Weights of a small masked spectrogram model.
Model: 2.52M parameters, norm rmsnorm, activation gelu, depths [8, 8].
Training: muon at rate 0.0045, 9100 steps, batches of 256.
Data: trained on phrases spoken by 400 fixed synthetic voices, 39062 training examples, 59.6 epochs.
Rows from block 7 of a small masked spectrogram model, named by matrix and row number. Rows with one number belong to one channel. Each number is 500 + 25 x the weight over its row's rms, rounded and kept within 0 to 999. All counts start at 0. Numbers have three digits each. After the name is the row's rms in percent of the matrix's.
Before each channel's rows are labels from the 100 clips, of 14848, where the channel reaches its highest value: "lies over" is the class under the peak; "responds to" is what is common among them. Only what is clearly more common there than usual is listed. The data: phrases spoken by 400 fixed synthetic voices.
# convs0: expand pointwise conv (model.blocks.7.convs.0.weight, 256x64x1x1), inputs 0-63
# convs1: depthwise 3x3 conv (model.blocks.7.convs.1.weight, 256x1x3x3, trained with AdamW), a 3x3 kernel
# convs2: project pointwise conv (model.blocks.7.convs.2.weight, 64x256x1x1, transposed), outputs 0-63

lies over: silence
responds to: child-like voice
convs0.255 105:561522524488519514522532495538530486511478494521501517514443506453457460501477516511500494501494481488509467530502543496512473516496485516528491529517541483516446516516504561492521499502532500
convs1.255 079:471458518519499520495466527
convs2.255 093:478495514478533501531483535510489486458486465523475480465528517489506529514512516514515503499502531474499549488504484504480523454501552442461535516521487524492507490522465474463480551491518478

lies over: silence
responds to: fast speaker; thin (high-pass)
convs0.160 111:466460460512502502531462605497524500474498520497473528500528474490512523511515499531495506503529507522463526487521497498492523523482514502494493559523491503466496496490503464494483546491502510
convs1.160 107:481519531519504529507521546
convs2.160 092:500525501493494509487470465535515505472488526526490502544539519479499517519491518508489481466453472536505508500481531466480473442506509551456531518507494492520533494484495502459560534507503510

lies over: /b/
responds to: /b/
convs0.115 118:521494504491497462558478511462517475498538497489518514570504508479467511514511505486479517545560462477486524496471466520511457534469527477489495486525508515493511490504512472478478536513496478
convs1.115 052:484530495505506495469556483
convs2.115 100:486530519492535489495451468486500559457504517519489486472452483479495447513533493500547504510494473468474532494515501543475479515501503518508517497527464508500517489531508528460517468499523461

lies over: /f/
responds to: /v/; muffled (low-pass)
convs0.118 100:492497519499500512495496465481473511493485540488493516515499477534465514539456484473532485485531489480507443524529472462511498525490501482475522449533531522520491491504483486538531510571496469
convs1.118 114:477497548483486520536506523
convs2.118 092:508521489471567479504484460508486515525496486465509462482570462535488517496458489467513466526540506480481487524492517494526527498485459498497525489543515502499468509512487481472526521519479484

lies over: /b/
responds to: /b/
convs0.221 102:518531522513480511523505537529536518524510506452512469514538455529490481486482511545529486472462507485488535487466505471483529491491475481473493528530503500511471531467541520548521467521500517
convs1.221 090:525538510508544490529518487
convs2.221 110:466495457490522530457488468487459524515504509507536503424504493529521541494506467509544468526521521462508472528477517531519480518518526498544501500502508481477502492456476494487497520473499512

lies over: /f/
responds to: clipping
convs0.199 103:495535481493496536532497488486510535511474545446510496523550493539497509503482525483492499510528548481450484520471492468519486507493478490496476485515542525499476541480480492529505517554483459
convs1.199 083:535531545499505498525483521
convs2.199 100:508514493492528466494496458444546507507491506504487489471485502559534523501469499489519476482506559458506464554475491501520488466506541491469506488513506496479511517530447485503504533514502515

lies over: /b/
responds to: /b/; high voice; /g/
convs0.253 093:491509514501514553532508543474482552501515568460509465488462492519496484529457501526545518497463474508508539507505520509472483492514495502477495509537482513538507480472502480513472464528509498
convs1.253 088:508480504490456491514553510
convs2.253 102:478524517497512500537543526460505517478535575453490465500462481520500498485482515510546490499483478494501518495498508487443502537456519485492474545525486530489512515490523508478519473526498501

lies over: /f/
responds to: fast speaker; muffled (low-pass)
convs0.65 095:499495485524481487517472531485495505531484507526521525556530532489495534513513506484554510486505500515539455498460520468494511483542473495491522537526543504510525550498501433514528508504498510
convs1.65 080:497470561497482516488499515
convs2.65 090:467491496507528481501457475487535495479533490516555498498564530489451500482505520507484476500527478444487502499531543484492466465532520482461470498524495498477505535500506488520528478476512521

lies over: /aɪ/; /aʊ/
responds to: /aɪ/; /aʊ/
convs0.233 070:493502486490492571513505522458493503486480464507507520478503479488524495486512452466531506492524444506555476474521543532496494534510503510478521477507472506491536492496489543473536530461508496
convs1.233 088:529496469460505487516471469
convs2.233 075:487500503486515532493490493523501492493463497506498483519507469482476526521471504503505492581452480467496509474468488527524475508533479516521473530480486499500470538490466495538515509582519483

lies over: /aɪ/
responds to: /aɪ/
convs0.217 087:491535505488463486516486465493500498511503471503506489507485480501535533476458465513541486496483469492518511478488545493535522501495521533505494484505530531512544441546482530496538528460463461
convs1.217 154:480491484490472508467463461
convs2.217 169:522484495506507482537507489464460518543550504483472486492512495524464525496468531447528490485489527528490523491517474493482486487558463499459511484464486487537521475513537535518505477502480527

lies over: /aɪ/; /k/
responds to: /aɪ/
convs0.244 094:487521562498515499504469527496520524480491460486463495475525475498499449498512463480512468529479507553467505524504488546528475529480489497512537517546488472523478512463524524534509492506521504
convs1.244 084:500564503500466498502481506
convs2.244 106:479512511482482498490447501535483514493483487509469464467545493526512476474530466471513452507489494533464525520511494512532454534533502497514477507475493483540495463461519523542489474518518529

lies over: silence
responds to: reverberation
convs0.220 112:467524492475473513470534496459535495489519506452494499507503529479491463537513504501520536522512461513514532454482507521488492461518480528497464526478525503538519482542495454516511522518449503
convs1.220 090:498511537510475530485490546
convs2.220 110:453491529490487488458571496501501522483504526481468488450529527506498504501519565518511471477527520505489499472505502537500488465498473522489480472464513542518507549531517482498484479478491495